python train.py --encoder_bias="all" --text_encoder_causal=true --muon_scale="original" --nesterov=false --max_grad_norm=0.5
Rows from block 2 of the audio encoder of a small contrastive audio-text model, named by matrix and row number. Rows with one number belong to one neuron. Each number is 128 + 32 x the weight over its row's rms, rounded and kept within 0 to 255. All counts start at 0. Numbers have three digits each.
After each neuron's rows are labels from the 100 clips, of 14976, where the neuron reaches its highest value: "responds to" is what is common among them. Only what is clearly more common there than usual is listed. The data: drum patterns on synthesised drum kits. In brackets: how many of the 100, against the usual share in percent.
# fc1: MLP up (encoder.blocks.2.mlp.fc1.weight, 1536x384), inputs 0-191
# fc2: MLP down (encoder.blocks.2.mlp.fc2.weight, 384x1536, transposed), outputs 0-191

fc1.352:111164114066118140145147114105140156146143145121100154142102128138133156103120058187146080174088124164143133178163053184156139132154122086177197084144150100177183201072096107114151131097102206111188078138154108166178150178135126150140167132165111154151155163096112106115114113061136158089138139142124094128119145138165172153134107188127169056085179153099133107117139152172098144221088179134110068123075107141114166136145140084139103143089199131102107189102152158140140099159170153085101101091182188121118127132154078115041145090129143123117093112096119127163164106091179133126
fc2.352:138154136180205112129147086172126150143119100161192077120164088105117134161134156105068122140113111105120125184087212075081150151128137123118114133081119149145091147160157138130149083074132179098137105135115208083122126132104109133163071116102141150075097137164166176123117162163129059106155103118133121148170173150082174139118108136163095177135102131143190185128180103115156134103140170157146125136162096134105163172109061155129087188142146125100152133122137134145092127142137101171127185149112095085191171084167130143183121139155080170133147143107152170156089083117089113138
responds to: crash cymbal (62 vs 20); one drop (29 vs 8.5)

fc1.509:101201080113137172153176131128101105089155132124156160145119155100149124111118167112127129107113067083163190175175128140111185171136163158070136087164159140178112132105081095137119140112134121105137113143179126120134119111136107094083147127085159211098124115149113124176164172148178159079208144152094066133112096142086154117142110095148140071135094157102134099176072087166174094105105143161169118102094093073058153137161134122148125137136147141162089118134098175077166171199121105143157090106140106124170175136079163129127163123132125155158090140100166124134157188139122174144
fc2.509:149103124182132121121116144116117095107141157102153107146104129169157101136174157104127175137110161117126077116144216094106092121163111238157139149135148094105074139196102157113116140112115105086139124108129119130138115093136125174137132125107125097113082154182140182111138153066123137128069161170144119139138107103152206111135149112148129192085106145063150148137143133131130108127142118097239118221113163132158095172124091073144082155148141239012115128118121089133177162149122180108119138128147111164083135130177077132130151128098154163079095127099096191131126145122179124112
responds to: tempo: 70 to 80 bpm (44 vs 10.2); tempo: 80 to 90 bpm (27 vs 9.8); one drop (25 vs 8.5)

fc1.95:116126074145120094149115139126145212144109081145131143123136159164152207185116160137165150121124083142102177110158121095124089150085118160119105133146123127140170143113120149122076147145112164071125143125109122145091113132114077148137057091116101144089143146072149134066127137119118139199113127191111147135155138091117126105104119125122080101130091107113052112107137116143145131093163075121137134120155092072129111180159130173171094101137129207199139196104105166118137050104150163130101194132113106105146160160152133114152176088144087135193170077123151133139104087049083203158
fc2.95:096154128014113172186094153168158138139116157123078117092092129097163050095098139183146116102154118151140042164159174084107116113100107136102112131090166087110152107135139145114110108151093066149118145082153115133094103099087149117161157070135136089116119099176127087110149136121145161105170122087122004145102143151078119093131106108141155149119143165123149168136131094142100077125125131100139129144067166146074134115121153126114198129130089142171080116101137110154143151122111112119108111080124104115118119108091093144138075146060155184107129113162143129130162083156148103129
responds to: reverberation (82 vs 35.2); text has "reverberant" (82 vs 35.2); half-time (54 vs 8.4)

fc1.296:081174064104150179080121112143141046105135102098199123115101133126159156146118105103088117107123120139127103173120156094155168109101095160128117113145139103094164084167075229072128124131110165152097111152140167167100106145121118153159089147169116133090151136117118071103109132123135094139123129088139098153133133136159153092112128096153052106149199143105068056168163140090157074166109168100096136154153078103099087167138161095104145122126186178170124125117137122193151103142100079133126117143150135094094119151112164154122116090165125124125130135107145187103129128088116172165
fc2.296:138090145127128121191127107134104150063133108139151117126135088138156116105118095135094118090140160097160188054138132118092147107125076134043122118139161060112130128153102086124142129180212112104093093089113151086151149109169170104100156056113128147120080092135152134153147104143106104126128133167083123065214164202098125178038069124117153108065111133116065111129129103108112131067130095161139137096056100136147146154123150105138099108164156120142140159141185168124088179141185127093118142121164130125119144083158142102070158143121231119095131073128143109136098198126124116119
responds to: reverberation (62 vs 35.2); text has "reverberant" (62 vs 35.2); four on the floor (53 vs 8.3)

fc1.242:121083101118117116127136117088119022140105133126101127107076175140130101113170134132037162125170152160080119100138137166116152110133066099189113121127131200131143156137132162164170107114121107158149147089086181102194137125131160118084113135172078118128083160154121159142168127121116105154120104118164108149107141138128096066105097152152204135130131133126123104097104135141093106149074126173166125149121147160089148148156155146130134146150109099137094124081117132128108065158209099158116085083157186097172124067108078182115119133108166115114065125150110182150129104132127167094
fc2.242:148131068158078091134172120095122100208100111120140138144132128150133154114135123099102131090104117149158095097134123162178121139124082128138100133085184100196170086102108144107170139125095111099129099151116091135108151135134135136146178063090195116156173141088131130156188109050137105096176078111118116157118109152127084173079173131175127116080138111111126129146114069119119117166140102138153193124098139116118128116079127098074098106054084116155134147100129104082170102060050115149097165132135108149120136150174151169153132058141138095079087169122140150107116210185142126196
responds to: four on the floor (92 vs 8.3); reverberation (68 vs 35.2); text has "reverberant" (68 vs 35.2)

fc1.196:095122132120186109202106100157109064132175125118117164086118127175119107099123127109134154185194144082063150145110096150069090078128152164140088166054164115153131154101081128146092142129098118115045137153137096115143137106140123141090159195149103134129110166081161089170146155101126081122170143166230121105112056109091140154149143118159105064129164172134154115141130120108146142123151149128163057133091132181157097181143060102208024084149146058152122166139196128107117074115124153134066197144094162157135132134102106120066137156067185134115073186107144173140125105114096098051
fc2.196:163174141077146155098053154128112146109122154068111127121087107110090058156129152103101155099131128145152113193179131139144134158158150103105143101073166126179143119122173115155123066127092099167150103101091109109190058178127188179100100177168088102111164160114125178167128114141153150064146185155096110120128152134143150114142155087127140177142120160141121132084127100117141087179141156132113124143146094102118105103133192149092103133106163139113126163138111135206132130118150081164132150160094126099114087116137188090094095126124138117101164126099126137103143114157140081176
responds to: rimshot (75 vs 24.9); muffled (low-pass) (55 vs 12.2)

fc1.359:131068137169130172158158150146124107164148109079179213164105115126104133128093106129146126122188117102101147129097118133108191091121095095102157096151149159161105108147159113144081125138078140160106091092118133112108126105133137100124104103107127190188098072128182148133133115136103152158126196134121175133155155141121114169178085119206154122025176111142147166112100121096122139104102086124142153171153167136159130118092153159125129151159147120182148106162129166132097105149104162148131164149194076124093174157159104112140141127102112106140149119151136073052181148121094146241
fc2.359:120150085065139080126121084190159162160157103125119141111135130145177083138080162121117159142128095127177127147207148132182119161142190138150126129133089107123104149150128159096139069093160139121089153110064100134106128169104181113147200170112139137031121141142132143159114083116182185132163109096183089114125133130084153095128093164112161143127134128144097138108153117086148113146162115164104125165127140110122207122157118099120156167136153109128119077147164121125136098102148129139141150092089197120122173105119150125087122145131134130132136090102116118150085214054232186084
responds to: snare (97 vs 50.1); ride cymbal (49 vs 18.2)

fc1.652:118104126083120136146107100141086105101105106092135199109151177100136113146121109160098128102120159123139166155122180129163160098080125118102091122104089163076189147146138188080104202131109125092169117119143138126148161131176143092084116173098135141143107151149085099090107153167157129159151142153133167116178130060193133133073194122163080102116091109113135076089175121094054125092155091147088146106158062107151177178076212069157063174080090097103082177182164106144131110197135120132102098175128111125140098058135074123098163131129161097133133096124116127081092142097146142159
fc2.652:088143121143114222110079059122062109132134157105094178150179111093055125140157109183196138088112156126099147186129125077125144094160114153093202106101147121142150119085126087140170115153111105125072106123136132121177099119043116158165131114112168183169159172146115140124136111122112124181121212106110120142159124123132148124107152151161100111122182192135116100120121122145126142176175144163132136171109101165108143120103150094103093130110136154121155085138172157178107171128132067159154113049177115080083170126127132125117210132097131141066133186078093112136157110128079094158
responds to: closed hi-hat (71 vs 36.6); low tom (49 vs 13.7); tempo: 70 to 80 bpm (40 vs 10.2)

fc1.307:122074122098087064130174092159129193120162171132153142119108157087174194126165144188095123089177119107130118138145096104140073173101138059113115128129070157079155199132135153079064114194118118144119167171148165129156100155204123133108132137127144101067099132174083197067117171111093128183161071212148154142126122130114135177163124113156123121129113106138105142174118100065091099126130056148158147153153085158160097103097167128136185146097144102055144139088122155068086129173134135112109105143175113122187140128118082158118126162111113115107143128088131170113100134122124101155
fc2.307:103132109142146105159112154100159098144116106142131045169105153116125050125100185110196102092161165092139169112186083096098120101135122118137163062105076140169051157082158131173170118070089107131199121064136071104145080141069102173152138179107124164142126132154090101088140135137129109068063071100143145118117126148077141141173140142115087155150132086113160101100149130120141067101118175117074061069121096056124106118137115130074119145105151155124066075139166100133134191090143130124116162122086148100100134127104163133132127123055166167152089125166070114133164125077133167136
responds to: crash cymbal (85 vs 20); rimshot (79 vs 24.9)

fc1.334:170179121081086121156138164182139114105173118190095156080139148168172130102086213112170165085080116116114136172160117080111184096076089109142182082088135147152109119156092094143138151143168116124144144114076125114133106145143143156145124154109141094095126187143108163173105069048154105165138137124152123099165177156146133204133125093144160128126110148121103081131121110062167157140073096182094168152103115072107166106093095112118144111111153098120123066125129126151190130104188089100151116139125153084122100093098122178122108086147176162139153092102098099104133104141160097105
fc2.334:135119158153141136145193141138149087162114137176150123145183157149170164136098134108176147104126140151064159117148090124101142121099144165082187158095169112143086119150075142105169135163095203114135140148170168132116181109117130110120161158078145110132100106107194089172126101127105094102115142135120157126132126108090123131073099144137171137126104179156169158119100136108124128153125133113103075182104139156118155094109118151136073112106102184112095091095157128117124197161122136123093124135122141160172151065098117129154142108121123129105103072155092099088098113101116093117
responds to: closed hi-hat (93 vs 36.6); rimshot (53 vs 24.9); pattern: rock beat (30 vs 8.4)

fc1.668:106165106172156144146097118117062168152100135148192120095148162121125151152104130105159154135145112154101122158120158093138142143109126101065140096147137148128094115132173116136104157102163106130153130089087203123153089121103163095163164133122145154102095104158107091160102160133171080121123132098162102117130173136132144100119117137132142137138127147115126163132125116195140166124172120128120142131153161089143097168184051087175109154133110176080136073120115093154155138164176158153103161138081084161126180059095140077123146113059112149117143146064138113174153172149116168130
fc2.668:054091150100115107123137162169159102104183169118085130098132161175088190127160139149170153024151134113175119102149132147098151108145150155114166101092096068125114120141114151095149218124157181133142148108111118134134112076187143180133180132128123135162136198120154120115113113099050137110108132190116189116135115126134123124065128135146182120117189117106217127100147100102124105145130182145169133153133048118117140077097105178146078080200106138109107132139077152114150113140093124175154155099111076134096140136131125119158187162158189123137100106171136165123097066068174153123
responds to: closed hi-hat (89 vs 36.6); rimshot (72 vs 24.9); pink noise (31 vs 7.6)

fc1.695:145157171143099135074147154128083075133174137162214097091109086116056141114115148155152120098136151135159099171091112138098136107122096156096147163143110122152120136104142091144138155150144162187111135123120157160114144159166128168189148116110140142186108144094064102111164131112132094151187111132132192115129126096120151056158129122068126114118155140117119071123140080109139170166115148157092143163095152107136136138147128134116145186110095113079140163189157154102136143107092101120095144100127137147079066064155151116165144066068197104130164108110159074143048077106142211131
fc2.695:135092157133130113122116131084120105078117074138089168117123119153108158133156144117116134134098162098111107158120198187141183100170126170111124169149117108130224085117149140076137193148125147081132123146098130138136094123121091099157113194124152141116116086147145136078110100125108127231119141110126103103143133146096149168143153141101140157099068119142156163125181135158159186111146098143125072145095088116120102123218108162141169132165166155162137042159130121142078178137143088120114116151169089122096105098078124136069090145132165185114140135183063184101100163103145098138
responds to: dembow (37 vs 8.5)

fc1.22:117181073104075157098119196136150153147132116084093138131098101094008155128164104156122102084135071130119149130142171158134103140143107137181125163108138130128081101105066103105178129153139114109141183108113132071130134108160042157142172109154134163170156138105171139133184157171115164111080132186124133181244119160143152167137126143071104169152067140167144093114136079156151070108142102115119146188138154146081138167130165122140127158150126101106152126101119182098108161178152152126126157072154158173129187075174089114096128084120129135134148119076114137135109089158132175149
fc2.22:131136135173144119166076130129111109142096125179149147136117138120132107126142103102094089166131120132146113138085115061109167140090108032133112126084151113134082115165136103184161070158091201130136123108156070118148129124113129147092113145120172144125124148127087076103136121092060111171143128154178115091080155134153147103127088109151149139069146100117141153128156157154204173111115188221068080124105076128168116141135173098157056113091147107080106086158105149123157121106065112152162134142108117088112118064134128105105170143147127094174143135203150137083138132131127148087
responds to: snare (88 vs 50.1); march (61 vs 8.2); low tom (38 vs 13.7)

fc1.430:142098191141084114099078073181113195116164176084158152119113096143228126139138127167133145137169109144091085208137152090128129137103122092144159124175125094137168216120133166124124094115130130115163133120134126189196141108130100153132153105205192122177133106185151197116070123135130127095130137102092116076197103129140137175108165084124104135190121151102126121157114166105175133162079106109186149095075121069156142152166126128118133182097154150110157108159133113131082138148114132123133047117146117157087167096111115177132117149063073173070108122086129135135133166111108089132
fc2.430:106092169149142110144130129168208163137086143148124102153178167104152131150143090101145072190076116133163190153137052084064130040165131127149108090099086103177144175128131134135137133123160131135109155162117080099048107181087142117146100116089180122092160116122160124155164126136077159115154082098123135148125154111107134160121130137112079143116124100137161178113092106105200108094140200192130132128147065088109112113117126146150089103125080140147139031089175147100130103102117102164078115132104153134130119125144097147087126140100196087168113104113084168137203115144146144156
responds to: crash cymbal (70 vs 20); low tom (36 vs 13.7)

fc1.620:093118093149152120104178097090183081148127116087118134155107164168158160090161128107126100124117149083062097136157144130133114158137216120095114113119080144114101138110147096073115146135085177151125104105141181089118140096156019101064175110140139153107130171023116117117086065142120110128128074127088139126079075113109200151126164188138187162122136137138091156158149069076095147167105114150151160179184135147141094138122090116142082104136134137132120112110085107115129190157072135092111125127112099096129115125105109166140122116090164127105127152114111201196102166059138073197
fc2.620:148113153140176137108167165151187099104173110117135127097123135089152147107094159124146122126133173126111101134161085113108143135080100122151119156101120136105094168156113133205146142186085083111118146123135078141153105127102148152192147162131172130141125107227162143160116136117110183119169128093108168132137128118099044117140138100119118133053164136092153097131108149079152095148135192119130080091110124078133126126130129142140158146099110137114122063134169169130156154093092098142132164117110157099134190120123094153126183082123107183147106128160103093107116092214101090055
responds to: crash cymbal (65 vs 20); thin (high-pass) (39 vs 12.4)

fc1.128:124093118109047118192115114163117093137151121180122146102154069141200112144168153148108130087168139139165115131112107108166186151116124124140101118164103149107126102146101143129122125101137128186115109108148206198132137194120177099156120122120151116097148125082082104139149122147155168123144127194103113122114132161081140177159141096126123122144120150140127133156066055106162152085104103169164138137161130130078166132100155132150109147114181111166126095103134088157143130124156119096115093118184034154105127136140168105128133108056088076171110056147095127096127102092156148164
fc2.128:144151110124188078133181071205135102095130169054196120124090134160132085160112129090157159104087138160105158121115142081082119106105118204131191049094146134074094131126035148137098134135099111132094103154099138107113132078105117146095107126122106103124095144180122110172098146123098114137102107167089080140130097139139179144114132160185139139091169137127093088156116140090082149123122144148103190104129149146168194134094131119102150152108099115185154120149086081139194136128105156143129142117174154136112113097081123111154073112052131135078132075125046046069111148143185124141
responds to: tempo: 70 to 80 bpm (45 vs 10.2); shuffle (25 vs 7.9)

fc1.18:145110079147174128163111112083171208137170144147143141142175126217126144182163117120137108141122163115126141072195108166138117180133109108127140132091103077126084108136099172084137116121195106150139111154132143109089127153119113105097091190144145132197116141082080082182157137119138154112127078169102099132067141140171134111105075120129159155083196082097150095105102137138156096125075152145127118111171153157112168134209131148171146134085122115045127129160119090128198149193109154087155137156137077171109111089127125023101140103123160140157102185135057111120146113146074177118
fc2.18:137119153135124126149144142146145123153134162115104163053174128183077110168184103114125123130102114104136096147133186144126131163192080085133104138083166174128144203077085107110125187184084099098139121142095156071087120213139100142106103162112152066113144159147097163119110139130139175145104114177096185167122141103141137138159179127126117144161184105139133038190119112148145099140127172137128167141131140057109130170114098106087181164097135153138076148165099165071136149098094063136160110123128104107057125165104148122076085092135116103144164138174109149147150106079155134084
responds to: four on the floor (62 vs 8.3)

fc1.88:076098118073148133104136167114130179160094091145135096134127133123146141129133104154198113148146069174099066136105116111141080109151080190155113117104142108102088099171102139161165133119114077165122188056111129127073102112136122112108128161151142154119159171107119093087066094150142121142099087079076078131114130084154134175079127143186146132108174097103144129095096097111098103096050115106151072155156088110140085124137090120122128144152116130192119114105105125109165133089110150161144127148182106108154159141144104145133123148125079104136085131163107137079145070136132074178
fc2.88:127195123101122112125179097116158139099086158157064151080148151149097118129108088134145122112108137154083197123142120127130094144173163138151144160229144109139103146141147145086140155137107094016119102104163155166096127121111184152105150135108149074147147053142208130078138111144081106120186093193063118126143139142140057121142061126137204108094126075106091143170142108177131106154140156158167111149167136124133133130151154142082122105120094078179076126085140127112134141152063114173150162136127122114107118066144205093122154083100115133128146064130142132114133124109102150130
responds to: snare (83 vs 50.1); low tom (44 vs 13.7); breakbeat (29 vs 8.5)

fc1.400:123139152144080090085112116102163110125125102100103123061156153091170157209092134159129161177084123126165098138151126140164129114155077172137056122115158133107190079154122188128127174163149098167152129144095060090091124123096090142090143073044159168164165143130135181111097118132147125070119104119113141103125133122127131115153131174101144135150113132132130133119106093159176133117157133141097137068102116117100125122178181127148109138134085181088162116171162218088130098059140146134166137161115193156075164165122111158153137122053083086155165073114173144152153129097121099137
fc2.400:150093168127100163150143043151130122075177142152152136199131108152039083158196224159068138127131128115099082136099132108158181104109129113153163092134110121106080186145154086103119143103151139066118102087160164132105070142094066122124106128122090065088101168109085146087120124139131179129110120145108111172190106133129088140147136075127126163116081157173082128144104154127092165138097108095129104142125146099146157137129155126119180139114114155130151130093102141120083141161141149107105074108123148123210095134127154048138071124136078167122131090172111147115145138131187135118
responds to: snare (98 vs 50.1)

fc1.431:119134133132059137085096096101106103154094142104077144118161174135205159146161068112142154112101134138119157061123107172114134092135127162122162108102135130108130165078055112179141085173120127180128120128169107128158129111158110115156132144149171108155129111102130184151140142108107131138111121032058094135153128172135103122205146083147147129088104130137067100190096150145132176103106172153097164129133127157120096145083105130100103087077115149125158130142109121106154138115178097158166161138134055091123169139113148061111149148104104093153148086123170152101133103125133119075
fc2.431:120098129099148132124164130102118081091102122143150204186151145120126067143098119158133083075078128174130132136157086139073145154132148140074178102116105123102159080164235188129178168068075099171161186115086105093164100118088158114134100091143125133109130126146124059116173155066119127117150127157144129039104132077133118131120107102087129095147093114138161109196130150154161135168157122116088103187143135096110174162150112116126070173109112112123096159141134181152098095171089112147092119130160141121119074104146150169130098155148152133143138101081125123145136098154095115151
responds to: closed hi-hat (77 vs 36.6); white noise (39 vs 7.4); pattern: dembow (33 vs 8.5)

fc1.112:062124185111148137137167115133053145099107096132113109157135187129119128133115096123137087154106159118113066091111203125150114142106186122179088136104138154194146078129129115132103110119129135159048107149154185060107133206116072126121142118053107058103131096136149117147084134190119153125075146094150166116129157132123134165075131123106110157119166146160112143146147176145159128107131134117134183101117101098159130121152104158133118098137103071083180147158082127210143184148113117150131166093161138136080142123157169100110168110173142135163108169173149129071117153061110088142
fc2.112:159139090145085115144147125140147083120127204164114107169180136136150223152127195105088149106155140061141143139087109153116107171178111160146101124157156087153153180088106133113125079141156156124146168101138117166148169078160126116154097091161148175154144121120103105135124093123120118145182150102132101135175134157147121146120114132079124102139096127148113086108131125108171116085183122120119089122156156158078173119132201087135088145109139166126092135141141193121081121144145152163152180124110119104193121121113138107129124152100175143150083069120100110195166105167111089076
responds to: rimshot (78 vs 24.9); low tom (39 vs 13.7); high tom (38 vs 14.2)

fc1.271:115104198108105152105134146172116120131125109123226108124145113163146175157152175122090149126163136119145167091144115147075114120197108124147150122105091112141091098154092113073137151108220106173104141120131144071115101065062127124135204106111127160103127163113154106104073149157191144117055172157141119133083146103126152117143135124085191079111162170169171130117057105087129177191214178144156145138127109098127097084122149138124150118143188040143146106110118159143123183114168105130041154156116126103108147185125092148203135181190076142109161167131115118191118151164065162071
fc2.271:093123141186148108089089107126098118187166130127109100192122101158127177136073099166104153136115132156167131134138066132118184123124115165087122085137078094144113103155149063131124168087167104107148107138096105146116069092149086128158126180193103123117098097128110172131089112181113142127080127137128146132136124134120074162149124136134074152107159186194174140112203094146098069093218108117084105096138152171122174085123140108117121120168087146103241131112111145092124117134147120125130132110130070111212217159077083145137139114114119110138126129176127161111124137081204121103
responds to: rimshot (100 vs 24.9); thin (high-pass) (40 vs 12.4)

fc1.167:114146133157131174132104138116099140122000111113085146113138108119110157165170185184144135137127138104105114157122124142147143115139175027130068104166123081130123120129171188128097140144076108150164111150169136133162071121102108108116152112132144122075118081112134116124129161153131150129139140149127115067140132112089118086072130149111110134066172109149143139135156125167149121104110133136139165137158122157098113092109138086123106169113103118090142210123149099120148136151099084070127216097131126132141162146130128158157110090162131089111082075150120110139077151089134125171
fc2.167:109098127121141104123165195106146130144185112112149114090111137078118093169088118109084102141098105105129138095148123157114130176134160044115118149111085154092045140175145163118082094085187119166123096102125120183107100131132107064190119179169128127128113080103142117114134079117125082159133133065094125152194094165156152165148163096119127042155096197118149134151130160134080119183078082166057180100095100104132070154198114107138133089132127106140073164170189187147133129110145098164135139084176098168131085104106161094128169152106147136139103105095169141192150155080146172087
responds to: reverberation (83 vs 35.2); text has "room" (83 vs 35.2); text has "reverberant" (83 vs 35.2); quiet level (78 vs 29)

fc1.118:167110128171114120072200164137151116086127165141086127172169156139139120136106129144136100125176123111086120110088113130072187126133154138108112113157165149128140202108139183175105095004145158205144093100112208147083188122130096106132178145136109114206113172102156119138081076078144171176145086075108145176147153139128141104137095164145157124133148077108138118107142108094127090142168129121092146144107106094094147126108086137197158154169177122128141167168112074129106137114164132211176101085049135147109133141124131117080136136104109117145146119150162134205170194154190129165
fc2.118:160053151141053129139142153095158173128114089051171128081141072114106160123132130171076197170121115134108189107149084142135088160110136090110106171126129122157114164084142160137130130122144106129059098073118122141212135153150084101101172172108113171126145135142182119131130145094091209081127183091118096112054110069090130070026136143192081126101144151167220186114070165158169171078075128097113083130134124107169129091174136148134126130173107127111133137131106164128176155185100148144128127149138134072134100119164114124118118156147115121165121084108165155105137165172174066112
responds to: four on the floor (46 vs 8.3); random hits (43 vs 8.4)

fc1.21:142108194124105115120104140195155118166188148102125115120052110153150243148067107129132077156131199090141076141099120156155101108139128145114050123141158137166103142123119155112168149110089182098132181155129106173114143137095144176097108165129172123120155141108158087145148135109145185121118135171115130154113088154145161155131129127129140119097148106161099154105113101166121162143117092153068148162108137197143128147132122061151147146125076168081171119132107123042140086167152142117091125126103126135126143036125156155052109115108109118110135149124140128161124151125119168108
fc2.21:131180206112147112102154167114132155108149129143135088183114133132154136107073123163134110071081087148125098145123109129052114129068194094121130093119106142182091179111117134076115200113113135124149209088154154079127072129118089157159085142143098166096178128103151131112145162136106153114030172105190178139132132054061160109123053173101166087138153191171136102105117104172148121159150111138071176138189145164122125156103107086083124174144103138098165121074095182105075153131157131148129130109088118181127120136069098145097179126114144099163138149112111166101104125123109125075
responds to: reverberation (73 vs 35.2); text has "room" (73 vs 35.2); text has "reverberant" (73 vs 35.2); breakbeat (38 vs 8.5)

fc1.486:145131178094121090180133118091109106138171176093148111127063121114123134087111117181128142156142191128139138154161145166135115142124135120140093138118163115121106131070131154091101168130134138126151145124107145113198127204098160216196104154117200145145140128032108133143143126137169111139077166143171128101095099074111134133141136133130132182207149138185113166092128181141135124117137121109110168082255153067150169112126078094121190165134106168111068143128129135144086110160122146129144111057075131168106160145100156171121119129121119133101097146184117180116118181116161145150
fc2.486:124111163149171139124133129153116201150131150110122142156118141099155137096091170134131084113112059070106148122117128139137159109139111049146083120117143148134177114082141165102152141142129194072131174106101080118154141103139078079124129097070157190090125151108109133083124129118191149151138143124158175108144076115159143085146056101142123112113119132117115139117128083146147156121139237139156110099168236110081129114131154164123093165153095106145122181080127100122149140107104130162084188140115137133141083165129205135142135113181093096124146090153113148166117104118112152114
responds to: reverberation (65 vs 35.2); text has "room" (65 vs 35.2); text has "reverberant" (65 vs 35.2); march (58 vs 8.2)

fc1.188:137137127106115109158153096166174179105175171161204110131115121103212114137137186106150147071146139138103130147143131100121177118153070111115162098089099149086148139127151110167045153127156171122104104100156088138141188130163067129118146099131124146095182133045094113078170124110131104137070085145135202101104134155120120122110121165131074106152088126122103099153115105168133132156167125182159106151134155143137051139097170103104107233146156163121142142120174178160132140099099101103127157123157177149145102116095061126094158152114123139121124153159063133158144075185117139138
fc2.188:111190165164106081112179084139169095111152179113143098120119111114133122092102165084083121127081122120110149157138142095127113185214209108173120137103130127100124106147146108104107156065125112123092121117151140124104114153175125113122088193133121141106119187140142148144095126147146141107188105137133131131179143163138070174171124165140123136111135154133125107140131147151123062094068166185103096145141131038138159166164114150114126127136139151125098120172168162136117155155102154164134126133122145115164094125143151134095152091080127108141166136089092169148187075112137114149
responds to: crash cymbal (98 vs 20); rimshot (63 vs 24.9)

fc1.182:104116175129142109117111092092121135079090088055113093167170159071098147138130139125074054159170129102089142134197110135178179139169111153158171093141109145108132155210102149128160153144144133144135119163130088104103074143141161152094150142103069123106104139129104171125167147167136124159127104140137106175161121145088095083121119087182143105136173129189090111122091117154099212127098122144071056129070113103175129165086135112107091095081136056095128095104116120155130193118133191091185074123149170089174118125159100136094113186085172135157135079152155051139094139103128097129
fc2.182:160146111143139157132118116140138127116101115092155115056124124145128143125104203163154125079176089209117163134076126111118070108143127147135147104146113086166091167128118098138098107154151102170126159107079143105126164116076072113140184121159163127172196099118137112204093127077136140135133083138160121126096128091143169167153112105106166113131100103087120182143131095168126091189138168082146172165133072131122147157092158140141146134134150203122119154103180116117149049142084164147113141128124122137131135131129168120145087128084177177149159118108134057178193125153121100121
responds to: snare (91 vs 50.1); march (36 vs 8.2); bossa nova (28 vs 8.3)

fc1.501:115130150092134140191097119116218143090143248103138123101074083108127101112101110141149159122154146135140155103119142143198142041158133121090145060100150084165184107168174119104102176139072169134097157106137099129211033145122120155102110089129124137210107100115178082154063152116140086141093193148073142171115140202178109144140127093174165107139163157122130151144136156127129123119072171162176173187151142096120140112142156100108146138145096153125138060118125172118195152170111111124109170118119127125143129184171117155116161146137124134072142093113138143144076114141121148128
fc2.501:105079187142098099154096133110115100181162172096133159150104134098087085128089151082125097127104118162119134166106147111117095095119125130122078123130125145109069144141126133079080076128121123092093138147111113163071098146084107051154102133110123082126125147135109104059087122145158132163198068148145129052128135117138126095189109112142152154155171086176126179117084097077119135130158053102105076178134134147094155103087144175166159184140098113157152176113115101164126134129192110102123090152082119087093122106172118161144099150165103167171166096120160160093137159123122185078
responds to: reverberation (68 vs 35.2); text has "reverberant" (68 vs 35.2); random hits (37 vs 8.4)

fc1.376:164142057129147125135137108178166114111105092127101085134086047139087124182090144091121123112151144081103154090100150124148086141154107094113128058152134176109166107147077127087088087188144168106148130127164186132155174147126118092111159112123072153114100139126153174086152163135131136093185158117130149138072105151124172139063159048112129104130074078159138049103113131142148108086179140132140095128097143079128111135174126118182149162156126100164166150123144130155135097062125160124106132073107156109079144139117130167132102110168147164090140109142092125129095206086088133165
fc2.376:081066076141158139146118117088135087093077127105174115162143148201156089157107151108149185122101152131154153133140099124088122115164140164134126159143106078092108134079157120070117161102080161108102088139174124110105062071125137077124133134134108140137160151081168136119089145094128106131101130170119129112133083171207156189187122137174098095074151141088126081164189127116127115139103128086127138163088138121113167127141205124135112139137158130132107139122168041146151150126149141117121107171112055146102085096053212100145186132090150124151123168160204177154150179127125162161
responds to: four on the floor (64 vs 8.3); one drop (32 vs 8.5)

fc1.490:103138145131145150139124165146074095133108136109112136126091164148144084153157149115126095099100134169116108085104145120098135123138089176167189140142147106092132099105104158093117136098115117140096082070216135134159143102071124140125146127102107166137135063126111160132130107137104146168132179151146195039098153147169054124131081179121129120110114084096099120099096106107140074145110164110113123119085146149107109137113155117101122124129149165125120118129107095142146088153149083103111128159099131099140160136134122102153215161160135134129134128149120146171159161092095133136
fc2.490:089152057123094163145111105130116143116154123125142107111124146107119157131063118119122108124084104087159072152109157145141196082197165133200115152164160136177109142053129067121123103141088096140130118123140034110105038139144085091116145134148116173129152117164078111135120142133068034095122125190106086107183102147087143097146143090087113126175130104100128127110130127119124149166131088135089144129193139091118170103123103097180196159134087151156151129168147173152104132106133193137146144123167127138144107187110143147146106151108182137120120182109135103134058155115138103172
responds to: reverberation (88 vs 35.2); text has "room" (88 vs 35.2); text has "reverberant" (88 vs 35.2); quiet level (78 vs 29)

fc1.429:166179120123145151096103088153108143122163118104089143099159166136092114193145116089070084195163128116120131152158124165155191123136197127134095128169204147152105156082135131093147114141074078134146141158073127099138202155153120157123162142123063100118100106114131167068109156154086148113148096060089121123144132186104130160160119143198127162089101138164079187167137142090126127148191174171128092092139127139130102111113132114135153106122128104108124107117161109117110120119086169102144120135114119146132204189114087103105113106148120089136126102141137064124198151080130100131
fc2.429:118122147153131137145116121108083075109145156159131071097161138153113150138061147105167096069030116104116108118077126145098099107073128111144141128125078154108134144125134171207151138118110162197117122128105127062167131112135167074116125185140183144172134173094152130153103160124104127126107143128131139138136078043103082099116143095099136130130171135067113082151133080135162094181128155182117081138077108103150100075142120134178118141132167134077159154124126078098125172124161121115201142099104130092091158134129139150139144150150143212165196069116146139189144094121159074122
responds to: closed hi-hat (99 vs 36.6); reverberation (98 vs 35.2); text has "room" (98 vs 35.2); text has "reverberant" (98 vs 35.2)

fc1.605:166169117146102102087109178075106128136128135078127165116109144091202173117165117124110148065139110116134140127138131099160125101089106143150153095120115149172064118130153108104138080100140120127141114115153148128128129106121157069129120176112143049155076176153167142122094113130131183136132135148090136174115151127119117140110111102131117096133227107083169123124140083177102145081122112147133102144116127157175176179169069130138061140143128109147152164207142134111125105192082092126192144173136132162147132077128089151149151124128207155116084160156115111125102121147151081142
fc2.605:142102054140109139128121104117153116155114132125122139119102119133104089183113135143129085110154102117157159157098155147136068157137109168136101144193112092097121133124158136162100150147063089148136066099076157137086114140137029116159090105075161154077129119069120141092242155150132052151193112136160150108112119068175134111119132141125140095107099111141171062176121145097119134151107180061222180135133136111041109136118143158122114136148121175106177073121135103114125110123055113080086098135090090111109113099132164101115184106129098130117140121118150181118132127121148175134
responds to: snare (100 vs 50.1); high tom (72 vs 14.2); low tom (58 vs 13.7)